{"model": "image-text matching model", "dataset": "drawn branching plants", "train_examples": 36250, "image_size": 64, "crop_scale_min": 1, "horizontal_flip": false, "encoder_arch": "convnext_v2", "encoder_isotropic": false, "encoder_norm": "layernorm", "encoder_activation": "geglu", "encoder_mlp_ratio": 3, "encoder_dropout": 0.05, "encoder_inner_norm": true, "encoder_patch_size": [4, 4], "encoder_conv_stem": false, "encoder_depths": [2, 5, 5], "encoder_widths": [64, 128, 256], "encoder_kernel_size": 3, "fusion": "cross_attention", "tokenizer": "word", "vocab_size": 26, "fusion_encoder_width": 128, "fusion_encoder_layers": 12, "fusion_encoder_norm": "rmsnorm", "fusion_encoder_norm_position": "pre", "fusion_encoder_activation": "gelu", "fusion_encoder_head_dim": 16, "fusion_encoder_fused_qkv": true, "fusion_encoder_bias": "none", "fusion_encoder_qk_norm": false, "fusion_encoder_parallel_block": false, "fusion_encoder_moe": "top_k", "fusion_encoder_num_experts": 16, "fusion_encoder_moe_every": 1, "fusion_encoder_expert_mlp_ratio": 0.5, "fusion_encoder_experts_per_token": 2, "fusion_encoder_shared_expert": false, "fusion_encoder_positions": "learned", "fusion_encoder_cross_attention_every": 1, "residual_init": "scaled_by_depth", "optimizer": "soap", "beta2": 0.99, "learning_rate": 0.0031, "beta1": 0.95, "shampoo_beta": 0.99, "eps": 1e-08, "precondition_frequency": 20, "max_precond_dim": 1024, "one_sided": false, "adamw_lr_other_params": 0.00073, "max_grad_norm": 1.0, "cautious_weight_decay": true, "max_steps": 6900, "batch_size": 256, "epochs": 48.7, "lr_schedule": "cosine", "final_lr_fraction": 0.05, "warmup_steps": 130, "weight_decay": 0.3, "adamw_weight_decay_other_params": 0.01}
Rows from block 2 of the image encoder of a small image-text matching model, named by matrix and row number. Rows with one number belong to one neuron. Each number is 128 + 32 x the weight over its row's rms, rounded and kept within 0 to 255. All counts start at 0.
After each neuron's rows are labels from the 100 images, of 14848, where the neuron reaches its largest size: "colour at peak" is the nearest of a few named colours to the mean colour under the peak. Only what is clearly more common there than usual is listed. The data: drawn branching plants. In brackets: how many of the 100.
# gate: MLP gate (encoder.blocks.2.mlp.gate.weight, 384x128), inputs 0-127
# fc1: MLP up (encoder.blocks.2.mlp.fc1.weight, 384x128), inputs 0-127
# fc2: MLP down (encoder.blocks.2.mlp.fc2.weight, 128x384, transposed), outputs 0-127

gate.101 [104 121 135 186 119 120 109 117  98 141 107  92 106 144 181 110 124  96 185 101 132 138 181  91  94  87 152 194 126 125 159 106 104 147 131 206 119 137 170 151 131  85 156 161 103  77  96  94 163 135 121 130 124 125  93 127  87 145 180 169 145 135  93 147 148 170 152  67 117  96  90 123 154  60  75  81 153 138 122 125 172 145 133 130 149 140 131  89 126  65 178 191 147 113 159 142 135  75 145  90 139  85 129 100 144 226 115 164 167 120 114  93 107  90 123  79  86  99 129 158  77 139 118 124 121  83 122 107]
fc1.101 [159 130  81 125 169 101 110 138 126 140  99  92 164 128 154 129 142 101 131 129 122 161 147 142 110 140  82 155 105 103 137  57 128  89 132  64 154 101 123 175 156 157  46  94 128  76 134 163 115 144 113 129 108 140 178 136 172 153 143 171 191 113 118 154 136 183 148  66 129 114 107 137 130 125 139 150  75 152 117 147 181 122  96 113  69 133 132 126 178 117 155 203  99 144  97 100 143 128 190 144 138 141 152 133 138 138 179 161  91 126 135 130  85 109 120  77  65 119 130 138 118  88 180 147 107  21 112 192]
fc2.101 [168 146 162 141 193 116 127 115 120 133  99 134 110 168 139 137 123 171 153  77 124 128 146 162 137 159  85 183 131 130 117  45 114 107 153 107 194 141 154 111 143 149 124  75 183  86 169 123 138  83 122 132  84 157 150 142  89 146 148 157 112 164 133 143 136  98  94 148 132 118 133 171 177 215 128  88  74  99 150 107  99 113 136  85  71 109 170 141 132 167 124  96  86 160 117 150  98 183  92 127 116 124 135 117 121 152 207 144 188  80 140 147 171 119 104 123 160 122 156 141  89 177 160 167 124 119  74 194]
colour at peak: white (37)

gate.167 [ 81 137 102 112 125 108 170 127  98 129 117 161 131 133 148 133 102 111 152  94 197 116 133 103 129 169 117 155 122 107 162 116 175 144 157 138  98 140 120 180  82 193 157 125 136 100 171 125  97 187  89 117 131 116 189 150 149 178  83 119 116 103 107 126 135 122 144 184 139  92  75 193 132 130 108 160 105 114 152 208 148 107 120  94 140  71 162  55  83 107 126  88  99 136 134 151  74 200 113 113 146 163  95 111 161 122  77 142  47 132 102 138 157 141 157 103  68  85  78 130 133 113 123 127 130 136 120 199]
fc1.167 [146 165 144 129 115 149 125 166 146 139 106 120 168 115 130  82 138 148 164 129 155 100  79  49 153 206 178 127  60 186 111 105 121 147  98 127 134  86 175 170 172 116 164  96  83 142 135 154 147 123 206 164 136 152 172 164 135 144 151 139  95 179 109 113 169 104 105 168  82 117  96 121 177  89 144 108  78 158 110 106 125 160 101 135  71 116 120 150  99 130  92 147  69 137 129 111 164  60 162 169 160 107 110  79 144 136 132 121 141  96 138 112 123 137 137 150 176 116 105  76 183 184 136  75 124 158 102 110]
fc2.167 [116 117 149 116 193 115 143 142 144 169 145 131 148 128 153  79  89 118 128 146 118  98 121 153 134 128 113 151  99  83  88 147 136 198 112 153 167 154 146 184 116 112 117  85 113  92  92 174 117 170 193  52  84  44 124  80 148 103  73 141 143 125 130  85 164 124 187 165 172 136 145 154 101 130  77 124 198  59 167 139 158 141 141 170 126  64 127 143  89 170 109 133 158 189 118  96 117 123 110 180 122 131 114 118 131  99 154  96 121  69 156 118 136 183  76 117 142 125 143 149  95 153  93 126  98 129 148 104]
colour at peak: pink (40)

gate.323 [ 94 141  68  93 219 140  93 144 139 120 150  99 130  81 113 146 139 104 132 144 132 128  80 158 143  99 172 129 182  96  90 164 191 126 123 169  90 151 180 151 104  77 141 101 181 106  72 128 165 114 121 142 150  68  91 175 184 160 108 163 159 116 119 118 112 135 105 120 109 106 155  59 136  98 164 115 105 146 167 134 120 113 144 113 160 156 116 110 174 168  71 188  94 183 119 112  86 174 157 151 116 125 107 201 182 117 120 150 118 139  87 105 105 179 169 117  91 164 123 132 137  82 114 118  91 134 129 138]
fc1.323 [158 131  85  64 106 111 168 108 138 125  92 152 113 187 112 109 117 156 123 137 110 173 118 100 148 113  32 103 120  94 119  92 111  83 119 129 147 166  97 118 142 146 148 150 104 118 115 106 170 129 176 112  94 163 139 108 148 118 147 183 108 176 167 172 165  93 146  94 183  88 108 128 184 140 139 123 133 130 140  81 122 140 119 157  92 132 153 184 139 145 148 120 107  96 139 166 118 129 146 145 103 182 155 133 155  69  87 112 159 108  96  86 173 186  60 136 138 156 142  81 182  92 158  63 175  76 166 185]
fc2.323 [ 90 116 119 145 118 123 109 156 138 166 161 168  49 160 138 102 109 147 126 142 122 124  58  93 173 116 104 150 158 140 123  86  96 103 116 140 115  74 140 108 118 133 143  88  86 144 120 146 114 143 131 142  76  90 119  94  83 163  92 102 121 125 121 180 131 145 151 117 160  96 171 124 164 117  98 118  46  85 161 121 127  81  54 104  70  78 114 112 113 105  73 120 112 137  82 145 126  71 163  99 146  78 162 144  85 107 108 107 155 189 171 161 136 164  96 156 109 150 104  68 115  61  98 132  94 117  67  93]
colour at peak: pink (45); white (35)

gate.327 [ 90 136  87  99 201 145 125 184 128 140 156 164 115 133 129 140 162 144 143  36 116  94 137 115 172 145 134 173 114  99 169 133 111  98 140 148 125 150 116  76 109 137 138 125 174 124 107  68 132 125 104  93 135  95 153 130 147 131 108 123  54 177 108 128 178 126 154 153  70 157 200  89 197 109  83 102 134  99 175 100 133 124 133 123  79 114 127 111 119 120 119 116 190 152 112 144 203  96 130  93 176 158 130 149 120 120 117 165 118 127 132 142 133 124 166 189 165 145 188 128  90  48 155 163 143 113 168 172]
fc1.327 [ 58 129  79  94 130 101 102 145 138 110 119 128 166 193 114 134 148 124 104  76  92 130 152 117 144 151 160 137 153 149 187 109 143 122 117 149 148 170 101 113 161 106 103 114 117 137  83 127 109  99  91 136 125 107 126 152 119 135 124  64  54 135 130 125 127 128 108 177 126 170 162  30 132 170 119 145 130  79  96 121  87 170  96 158 110  89 109 152 129 111 126  84 185 126 160 150 172 118 115 134 112 203  87 136 154 125 116 127  36  55 145 134 122 100 113 155 160  75 172 174 134  92 191 152 142 116 145 183]
fc2.327 [157 179 170 105 105 122  72 106  86 143 151 123 108 109 193 115 196 128  85 116 127 120 108 146 120 117 186 117 196 116 187 134 125 131 110 109 150 170  89 167 174 115 158 153 155 154 145 164 116 136 153 128 143 147 158 125 157  88 127 147  53  97 131 124 147  88 153 134 148  91 162 143  83  78 139 209 162 125 144 104  52 143 107  66  87 146 130 125 105 115 134  87 191 150 198 116 101 103 144 174  83 123 137 129 172 112 175 126 136 179 186 111 105 143 137 151 128 152 168 187 148 105 113 101 135 111 153 135]
colour at peak: brown (86)

gate.166 [140 123  80 109 204 113 144  93 172 160 136 105  90 125 139  87  91 136 112 107 129 109  73 201  75  96 185 123 146 121 145 168  89  99 114  67 117 147 107 135 154  63 171 145  97 124 206 154 116 140  94 138 121  66 151 121 128 131 115 172  73  33 110  93 159  77 136 120  99 141 173 143 145 137 108 151  64 176 144 160 146  93  90 131 174 186 105 162 113 136 133  96 182 145 138 117  96 160 154 170 111 115 140  96 110 112 126 124  92 127 130 125  88 105 165 191 133 143 121 136 126 132 170 134 112 140 134 160]
fc1.166 [ 69 110 143 127  70 134  70 113 140  67 178 182 172 116 120 149 111 103 138 152 113 150 179  45 139 132 104 111  91 154 107 141 151 138 134 175 166 153 134 157 125 177 142  96 151  80  97 109 165 152 127 133 139 168  91 103 130 148 123  92 134 127 202 162 100 166 163 146 150 137  89 101 149 128 139 100 164  60 166  57 140 151 191 115  60 113 117 104 128 104 103  91  72 141 107 113 128 113 128  74 168 122 101 187 146 146 149  87 131  96  57 108 129 121 130 103 139  94 141 153 134 146  65 144 135 120 127  79]
fc2.166 [ 77 169 138 123 145 112 140  55 124 149 121 132 144 102  95 131 168  85  79 151  79 135 139 130 152 139 171 136 148  91 149 113 139 132 156  69  98 135  99 149 104  88 178 120  91 117 160 156 168 125 129 156 140  84 128 162 145  64 153 109 131 178 122 127 156  78 101 144 152 138 123 164 128 255 150 131 130 105 195 109 161 164 129 171 116 137 124  94 128 113 147 173 182 122 146  89 111  51 110 127  96 150 171  60 132 135  89 120 124  79 151 128 118 109 168 166 137 100 130 159  78 148 138 175 175 149 134 101]
colour at peak: brown (57)

gate.282 [126 110  88 141  83 166 134 157 128 149 118 181 113  83 137 145  97 198 146  91 174 159 142 102  97 142 134 150  97 152 194 117 162 169 181 106 147 101 109  95 153 125 128 184 181 107 131 126 132 132 145 146 147 137 160 132 131 105 137 143  68 158 143 131 128  46  89  90 183  96 132  40 150 123 140 109 105 123 125 125 128  67 122 116 120  83  61  93 163 146 130 159 127 152 143  66 106  79  76 119 130 156 107  90 143 155 156 160 105 225  87 114  92 124 154 116 137 112 128 105 120 203 115 137 114 167 146 137]
fc1.282 [180 131 143 142 107 101  99 128 143 122 146 158  77 136  95 107 175 161 100 143 118 179 106 120  70 119  90  79 117 129 144 114 123 174 134  84 138  91 157  67 134 119 148 134  88 149 148  80  95 156  97 145 145 135 180 146 105 116 101 124 136 118 104 149  77 103 137 121 118 138  84 106 108 101 133  82  94  98 156 187 144  59 145 114  99  72 159 194 133 144  53  96 117 102 164 125 192  53 109 122 116 112 107 157 153 115 170 115 117 145 210  96 116 105 106  96  59 163 112  76 162 154  76 136  90 154 131 130]
fc2.282 [132 119 178 121 177 111 122 147 157 146  90 150 124 142 106 141 124 144 114  84 136  65 181 129 123 110  88  87 139 140 162 112 157 159 152  87  96 107 138 133 133 134  79 143 117 123 142 110 128  75 182 172 125 112 152 141  77 118 133 134  83 164 125  84 124 100 153 128  91 115 140 108  84 157 137 118 138  92  83 122 162 152 167 211 138 131 172 112 157 143  58  74  71  66 137 144 153 146 214 130 184 128  84  71  86 122 104 176  95 129  65 127 181 122  64 150 101 130  99 172 101 133 124 146  86 136 163 162]
colour at peak: grey (64)

gate.32 [158 192 113 116 185  77 118 109 123 150 177 137 157 151 140 130 143 121 175  77  63 109 183 112  73 133 156 124 192  82 109 159  94 149 123 156 130 173 102  91  93 118  88 152 105 145 109  93 137  96 150 124 128 198  64 144 151  93 169  98 150 134  59 143 118 139 120 146 141 128 184 131 125  95 161 140 143  89 132 104 118 164 163 101 133  93 132 145 158 188 138 137 140 100 155 171  92 149  78  86 180 103 126 133 128 171 150  99 179 131  47 109  76 111  96 158 186 117 116 148 118  84 175 126 143 127 128 118]
fc1.32 [145 115 107 101  40 109 144  31  81 131 124 160 106 146 122 125 154 116 146 133 184 156 174 219  92 107 136 111 120 144 133 133 185 136 155 129  94 145 159 114 109 152 118 164 177 135 113 156 139 145 137 126 107 108 159 134 114 129  78 118 118 107 128  62  66  94 125  99 119 163 175 162 136 106  73 127  54 141 100  76 125 156  95 122  97 105 161 109 126 126 153 146  90  81 142 128  61 140 109  66 145 134  80 123 178 125 134  80  38  79 144 112 145 134 140 164 139 145 121  99 121 120 125 120 163  99 149 160]
fc2.32 [ 90 167 117  86  93  87 168 151 156 149 105 121  75 130 141  95 150 172 157 133 177 134 115 118 127  91 111 149 140  73 127 131 112 150 167 156 109 131 141 155 154 123 122  87  99 119 120  99 104 123 168 113 187 124 126 166 124 136 117 151 115 121 177 197 161 189 104  99  95 133 162 112 121  86 121 119 109  63 126 149  99 127 146 132 107  78 129 196 145  32  86 187 133 123 112 133 145  97 149 133 171 154 156 143 107 193  95 175 156 182 144 159 162 208 167 118 115 107 129 138 116 110  97  68  52 137  90 109]
colour at peak: white (55)

gate.153 [155 117 125 123 126 141 121 124 119  89 145 159 146 140 185  89 150 170 120 108 100 114 120 189 117 128 122  67 140 144 126  63  66  69 159 103 118 167 121 101 144 125  67 113 100  65 178 103 182 104 126 163 167 159  71 101 129 126 162 100 178  92 121 131 141 104 111 164 118 128 131 240 138 162  89 189 156 127 112 137 149 167 104 141 135 123 108 126 107 147 145 124 155 191 176  52 145  88 167 144 117 166 146 155 154 135 122 141 108 136  62 157 148 110 122 127 128 118  67 128  91  94 102  94 119  82  98  97]
fc1.153 [166 108 195 154 155 117 129 130 131 104 126 126 177 143 143 150  88 100  87 123 159  87 101 136 138 162 138 127 134 186 129 118 128 158 125 146 111 117 146 102 193  69 126 109 120 108 107  78 146 179 149 162 106 121 188 131 122 135  88 126 125 137 105 203 115 121 154 100 142 134 149 170 143  91 119 143 169 116 197 175 172 195 110 129 154 152  96 121 180 151 166 173 158 106 144 117 114 140 144 115 151 157 132 219 180 181 110 226 119  49  80 154 122 169 117 111 132 114 164 100 112 106 110 117 104 113 113 172]
fc2.153 [148  85  65 201 159 105 122  97 127 152 199 114  97 169 118 135 172 142 150 139 115 101 110 113  98 127 123 147 137 155 205  92  99  91 157 101 115  89 121 122 154 138  71 150 138 113 111 119 107 112 109 170 107 125 110 100 127 161 147 131 104 107 153 184 102  96 150 178  96 176  88 144 172 112  67  92 140  64 146 109 111 175 151 125 149 101 209 106 140 160 111  52 139 172 146 178 107 214  92 122 130  71 161 162 148 159 133 165 186 134 113 142 157 116 155 149 145 167 118 142 137 141 158  99 139 119 129 111]
colour at peak: white (37); pink (30)

gate.237 [155 153 128 143 151  92 180 158 109 160 121 187 165  93 114 134 207  98 147 180 109 142 150 184 148  86 129 153  87  77  75 181 191 102  97 137 143 127 155  84 116 175 145 114 172 151 130 133 111 131  94 141  81 146 149 151 118 130 138 101 147 120 153 201  94 116  95 104 130 180 137 115 131 140 129 143  77 177 103 151 128 132 176 115 114 141 131 140 120 106 129 155 138 150 105 125 120  91 181 209 123 101 126 150 119  23 111 118 152 176 135  89 133 154 159 100  91 151 123  64 171 133 149 124  87 142  79 175]
fc1.237 [181  87 144 134 101  56  93 124  90 122 106 131 101 101  94  99 148 124 148  80  73 130  77 141  98 114 108 139  87  96  72 121  82 162 160 134 133 127  72  99  69 120 116 107  80 130 131 175 146 125 100 114 105 162 146 203 103 119 133  74 115 166 105 132 150 102 132 100  98 122 138  98 102 183 141 156 134 148  82  76 117 146 142 124  94 133  75  91 113 106  99 139  88 136 109 114 117 190  96 114 113 170  94 137 127 120  79  84  69 127 154 107  89  57 190 169 144  65 118 106 138 102  80 122  83 122  84 117]
fc2.237 [129 140  67 130  70 126 135  86 108  84 142 111 169  85  85  91 118 149 192 172 164 114 171 138  96 180 115 115 103 117 125 123 138 124 158 159 107  65 132 128 146 109  72 145 122 132 101 126 100 143 108 128 130  78 191  97 117 121 123  89 110 171 161 116  58 192 119 164 119 152 104  84 131 159 203 133 160 143 127 110 142 113 132 135  96  87  80 203 158  81 104 182  89 135 130 108 147  92 186 146 130 135 103 117 113 130 145 154  50 173 136 120  97 101 102 125 149 165 141 103 182 132 178 114 167  80 160 113]
colour at peak: white (41); pink (35)

gate.18 [ 85 141 171 140  85  83 104 150 120 129  93 113 121 160 188  61 159 112  98 109 126 156  89  77  96  74 169 142 102 162 158 126 120 157 136 125 165 116 151 130 123 190 180  99  80 105 205 173 154 131 140 137 170 118 153  83 108 100 110  98  88 114 164 162 107 170  92 126 164 125 162 136 167 138 108  57 159 148  89  87 164 183 114 133 167 147  72  73 124 143  85 144 150 155 145 112 124  47 122 145 121 143  92 163 126 122  87 109  92 120 132 140 140 110 106 104  97 111 162 146  79 144 173 128 159 121 192 145]
fc1.18 [114 148 113 134  93  15 112 120 141  78 102 100  93 180 116 119 159 134  96  97 132 164 188  99 149 131 123 129  99 137 122 122 133 118 152 137 104 208 137 108 183 153 131 103  79  53 148 121 127 165 129 111 141 120 162 129 129 117 180 114  48 121 157 177  69 113 165  91 103 126 132 151 160 193 160 138  90 118 135 101 149 138 127 145 111 117 134 100 157 184 130 159 126 183 135 142 148  93 177 150 109 129 154 104 139 160 105  82  80 133 170 103 108 179 142  99  76  81  46 134  89 137 114 119 102 100 118 116]
fc2.18 [153 216 141 118 129 135 141 111 164 155 157 115 139 112 217  86 127 117 139 126 111  89  77 140  80 199 119 119 133 123 135 142 158 108 177 131 108 157 113 130 118 163 107 125 130 137 147  97 131 119 110 128 161  85 188 165 167 129 115  80 151 151  82 125 161 115 130 154 106 174 148 143 184 157 123  54 173 144 102 150 126  97 112 175 151 141 125  91 114 140 100 152 161 172 171 184 117 153 116 147  88 117 184 125 112 107  87 101 116 128  87 180 131  76  27  96 127  96 126 118 101 129 109 158  38 140 128 136]
colour at peak: grey (76)

gate.251 [106 180  90 125  99 156 144 143 161 182 140 161 103  74  82  97 122  99 194 133 178  92  74 129  89 105  85 173 144 141 130 132 124 174 160 134 164 155 112 179 130 119 153 159  49 117 173 118 138 103 123 135 127 151 155 118 114 104 150  99 122 127 153 144 111 135 176  92 135 101 183 102 182 159 128 138  84 139 118 121 164  59 124 154 103  95  86 187 158 126 135 207 122 114 120  33 149 133 160  89 109 107  98 104 120 140 110 131 144 170 156 168 118 125  79 117  84 163 164 123  99 106 156  83 158 105 161  82]
fc1.251 [145 107 110 114 146  82  84 150 134  76 132 105 144 103 137 182 136 170  65 115 131 130 149 128 135 189 157  69 146  93  83 170 168 118 122 216 112  87 131 101 102 140 110  81 174 135  75 146 155 132 145 112 123 151  88 155 187 164 140 141  95 142  83 137 139 158 134 125 172 195 144 170 111 117  95 151 121 181  67 111 114 160  96  87  94 147 142 166 160 176 115 105 129 180 140 168  84  92 119 129 107 105 176 171 129  37 127 132 153  82 152 108 109 154 112 137 170 168 100 147 142 133 127  93 134 137 148  81]
fc2.251 [129  51 120  95 119 152 151 136 156 140 108  61 160 102 137  87 152 191 129 182 154 140 134 174 132 200 158 101 124 105 132 130 154 114  87 120 146 141  96 108  95  64  81 171 155  58  98 133  85 124 102 117 187 117 133 186 133 136 163 125 129 128 161 142 125 115 128  75 114 108 115 101 146 185 150 159 121 116  99 154 129 116 164 103 158 101  96 106 115  80 177 126 161 126 136  54 121 143 148  69 130 166 106 112 134 180  81  96 163 165  89  71 122  85 170 155 158 153 127 130  92  83  82 182 135 127 143  93]
colour at peak: grey (74)

gate.169 [154 122 117  60  58 103 148 131 122 177 102 183 129  86 152 126 122 131 122 135  56  92 149 151 122 125 154 119 142 172 212 158 129 106 138 129 129 110 109 117 160 120 136 140  84  93 103 127 194 160  53 172  88 131 108 106 156 160 119  56 132 107 143 113 132 177 149 103  82 116 130 167 113 173 125 149 179 135 178 102 125 128 167 129 147  87 111 108 172  85 142 112  69 127 133 149  82 102 120 112 126 127 113 120 139 114 121  99 141 184 224  83 153 196 133 109 157 155 154 170 101 103 163 101 165 150 127 108]
fc1.169 [139 143  98 148 104 126 147 113 169 150 109 168 112 112 166 103 155 161  83 114  65  98 180 112 115  99 140 110  96 152 182 111 108  91 155 107 161 185 158 149 106  89  93 112  90 111 130 159 162 145  81 145 131 149  77 114 147  98 155  77 133 144 166  89  78 178 132 115 130 173  98 143 226 132 145 152 161 212 145  71 125 100 133 102 105 163 122 124 145 183 153  71 122  71 134 119 139  74 109 121  98  91 122 119 127  58 109  98 169 140 139  48 138 155 110 152 152 133 166 108 142 138  83 106 153 133 110 104]
fc2.169 [142 132 154 110 140  93 192 116 124 148 132 146 128 112 139  72 123 165 166 172  89 151  80 145 159 129 133  68  95 129 108 152 148 247 134 153 122 129 136 161  98  94 141 148 171 137 127 158 135  93 122 159 124 102 136 150 122 169 114 167 187 113  96  82 142 196 193 143 116 178 153 130 141 158 112  59  97 141  77 127  97  98  58 162 134 124 123 161  52 127 156 188 101 147 113 134 143 141 164 130 115  98 164 173 131  81 149 134 114  96 146 120  72 159 101 117 185  76 129 131 135 162  85 137 148 146 142 141]
colour at peak: pink (45)

gate.120 [149 152 136 110 142 160 119 107 158  89 115 121 165 148 131 150 160 124 101 119 142 170 147 116 114  60 164 130 114 135 153  60  86  88 129 149 174 100 113  87  97 131 164 124 160  99 114 132 124 154 134  95 126 139 127 148 117 173  85 102 111 158  94 100 129 131 129 138 160 128 166  57 143 158 102 117 151 119  43 143 141  60  35  95 124 141 123 148 153 130  88 127 137 117  87 110 231 156 153 133  96 123 117  53  65 100 175  55 111 123 161 155 110 116 149 126 145  92 132 108 135 182 155 138 158  85 177 170]
fc1.120 [ 95 139 113 103 178 130 126 143 151  86 101 108 141 141 101 131 177  83 118 119 159 152 128  83 164  79 171 139 168 158 152  89 106  91 132  83 166 153 133  73 114 148 135 138 159  95 163 110 130 141 107  59 160 112 100 136  85 148 131 120 115 153 109 120 139 102 167 131 136  93 139  76 158 124  89  93 127 154  62 120 114 114  71 147 153 187 158 132  91 104 100 128 139 120  72 157 210 174 130 140 116 136 117  81  87 101 147  55 167 107 145 139  83  98 139 130 153  68 133 110 120 172 143 169 170 118 134 240]
fc2.120 [ 73 128 162  77 158 115 160 177 120 169 130  82 111 177 194 140 157 108 135 106 142 100 132 143 119 118 152 161 143 121 135  99 123 143 158  78  51 102 102 150 113  82 133 103 115 132  90 175 204 107 120  73 133 131 137 112 117 149 125 158 102  82 162  74 107 123 151 142 116  68 124 106 120 154 123 103 130 106 140 118 143 149 113 101 115 154 138 184 157 150 116 110 176 166 145 144  68 188 162 183 125 198 174  84 176  78 124  80  84 163 148  95 119 108 123  92 133 149 123 115 129 117 108 131 157  76 124 222]
colour at peak: brown (92)

gate.102 [148 105 149 151 101 132 172 139  89 169 175  66 140 162 127 196 138 149 146  99 100 156 115  92 105 112 129 162 145 114  86 175 147  93  85 107  90 161 105  92 211 103 133 103 107  94  92 118  40 127 114  76 206 101  81 127 108 156 122 113 129 112 155 122 148 137 129 129 110  72 118 133 157  41 152 137 127  96 158 146 109 146 156  64 107 201 157 169 153  96 177 133 107 153 130 189  95 108 138 112 105 131  95 122 142 116  86 116 169  96 118 179 102 116 117  97 169 145 118  94  85  98 127 164 122 134 129 139]
fc1.102 [171 150 113 109 112  81  90 123 116 133  74 128 106 125 117  66 111 115 167 129 151  81  85 124 126 106  64  78 145 122 164  93 137 132 168 146 132  77 128 182  57 221 127 146 143 159 183  71 114 163  81 155 108 167 145  99 100 115 143 110 183 145 125 144  73 124 103 139 149 105 139 115  77 186  95 110 182 123  96 125 118 130  97 174 127  97 106  91 110 113  89 101 102 105 152 121 147 143 137 126 137 139 173 135 114 126 152 147  65 149 200 132 133 142 206 124  84 142 143 160 162  73 151 115 113 105  76 134]
fc2.102 [174  97 124 140  61  96  79 143 117  99 115 115  88  89 170 163 106 154  92  79 173 134 120 149 144 121  55 112 119 104 102 169  96 113 108 105 141 153 147  80 119 138 184 141 106 153 131  94 124  51 111  92 145 131  96  59 178  93 112 132 170 152 147 154 187 116 127 119 177  90 118 166 152 147 137 157 116 102  96  89 128 117 119 113 128 150 137 149 107 102 142 135 153 163 203 201 122  76 151 105  79 127 166 152 150 112 152 128 116 121 171 126 195 142 135  86 121 122 158 145 119 193 144  54 160 176 112 102]
colour at peak: grey (64)

gate.189 [121 140  77  90 191 193 167 100  84 113 153 152  90 124  89 121  83 178 159 147 142  95 189 148 161 162 114 112 107 122 163 185 117 132  92 123 143  54  85 135 160 175 105 150 122 133 104 111 133  99 129 137 115 146 140 116 147 111 113 107 109 122 145  61 154 174 138 146  97 172 122  99 145 174 128 134 100 194  83  98 102 129 134 154  99 151 157 142 118 117 154 161  90 129 147 145  90  83 112  96 129  95 149 109  12 113  73 146 139 113 117 151 107 160 140 108 121 171 114 125 119 173 132 182 181 162 149 199]
fc1.189 [157 115 108 132 170 167 116 112  72 127 131 191 106 146 189  72  33 184  95 189 149 121 135 107 144 177 103 140 118 117 185 180 118 164  96 197 151  84  86 126 129 136 111 130  73 101 121 132 198 148 166 168 109 160 146  76 155 126 136 109 146 141 125  88 129 152 121 119 122 131 140  79 150 171 126 121 105 168  92  62 115 137 135 178 110 121 119  97 138 130 169 153 144 104 142  71 130 107  89 138  65 123 148 122 107 107  80 121 111 127 114 131 104 150 125  98 134 162 193 125 164  61  98 125 129 142 172 160]
fc2.189 [109 105 124 124 108 131 143 112  49  93 155 119  82  59  68 154 169 116  77 173 169 160 107 117 195 105 128 165 124 106 121 131 121 105 117 109 151 119  83 133  87 127 153 111 142 105 144 140  70 144  98 172 157 151 176 152 128 153 133 130 164  93 137  52 135 144 141 166 145  96 121 117  95 117 139 112  79 119 134 158  98 101 137  85 114 143 167  84 138 146 226 112 103  98 173 116 181  96  33 124 130 147  98 133 117 140  81 129  96 108 133 104 156 103 176 118 163 116 127 193 110  85  91 123 191 146 136 102]
colour at peak: pink (43)

gate.118 [168 133 123 134 126 132 162 140 134 120  99 208 160 155 134 137 105  90 104 121 146 107 115 177 106 124  85 167  80 135  92 133 130 109 120 110 146 135 136 130 128 109 120 108 171 130 196  33 151 146  85 156 150 105 124 137 152 131 122 181 121 148 100 102  43 147 117 148 150 103  96 158 134 104  37 139 182 115 129 144 155 133 123 154 163 135 177 138 153 116 165 151 100  35 138 104 114 142 108 148 122 152 103 178 141 126 116 164 125 151 140 140 103 144 170  77  74 101 115  89 130 158 178  69 156 175 138 220]
fc1.118 [ 77 133 153 126 134 161 104 154 159 139 123 132 118 106 119  70 104 171 164  73  70 156 111 134 159 116 116 143 123 194 228 109  59 171 104 149 138 125 112 115 174 170 111 230 122 138 130 117 122 118 141 144 164 115 109 137 115 159 135 129 164 127 118 143 120  82 162 154 142 164  90 128 117 149 158 139 164 170  98  84 123 108 107 182 168 133 135 112 100 130 126 139 155 130 148 141 127 207 130 137 140 116 147 106 131 126 161  47 172 131 136 162  96  86 145 155 122 158 166 139 120 144 105 181 141 245 114 122]
fc2.118 [120 132  99 176  77 125  73 173 105 183 151 103 153 132 134 128 124 116  80 108  69  94 134 199  81 157 121 115 120  78 156 114 123 104 164 114 122  81 168 128 124 133 119 121 120 111 147 168 111  94 105 116 105 116 182 164  73 147 147 138 182 136  97 125  79 143 120  94 120 206 110 127 109 143 157 140 172 160 123  89 108 155 190 109 145 139 156 186 190  91 113 117 170  78 127  52 131 162 114 155 118 171  96 117 195  84 109 112 147 169 119 125 122  94 137 196 186  98 126  83 145 141 125 139 131 102 153 172]
colour at peak: white (30)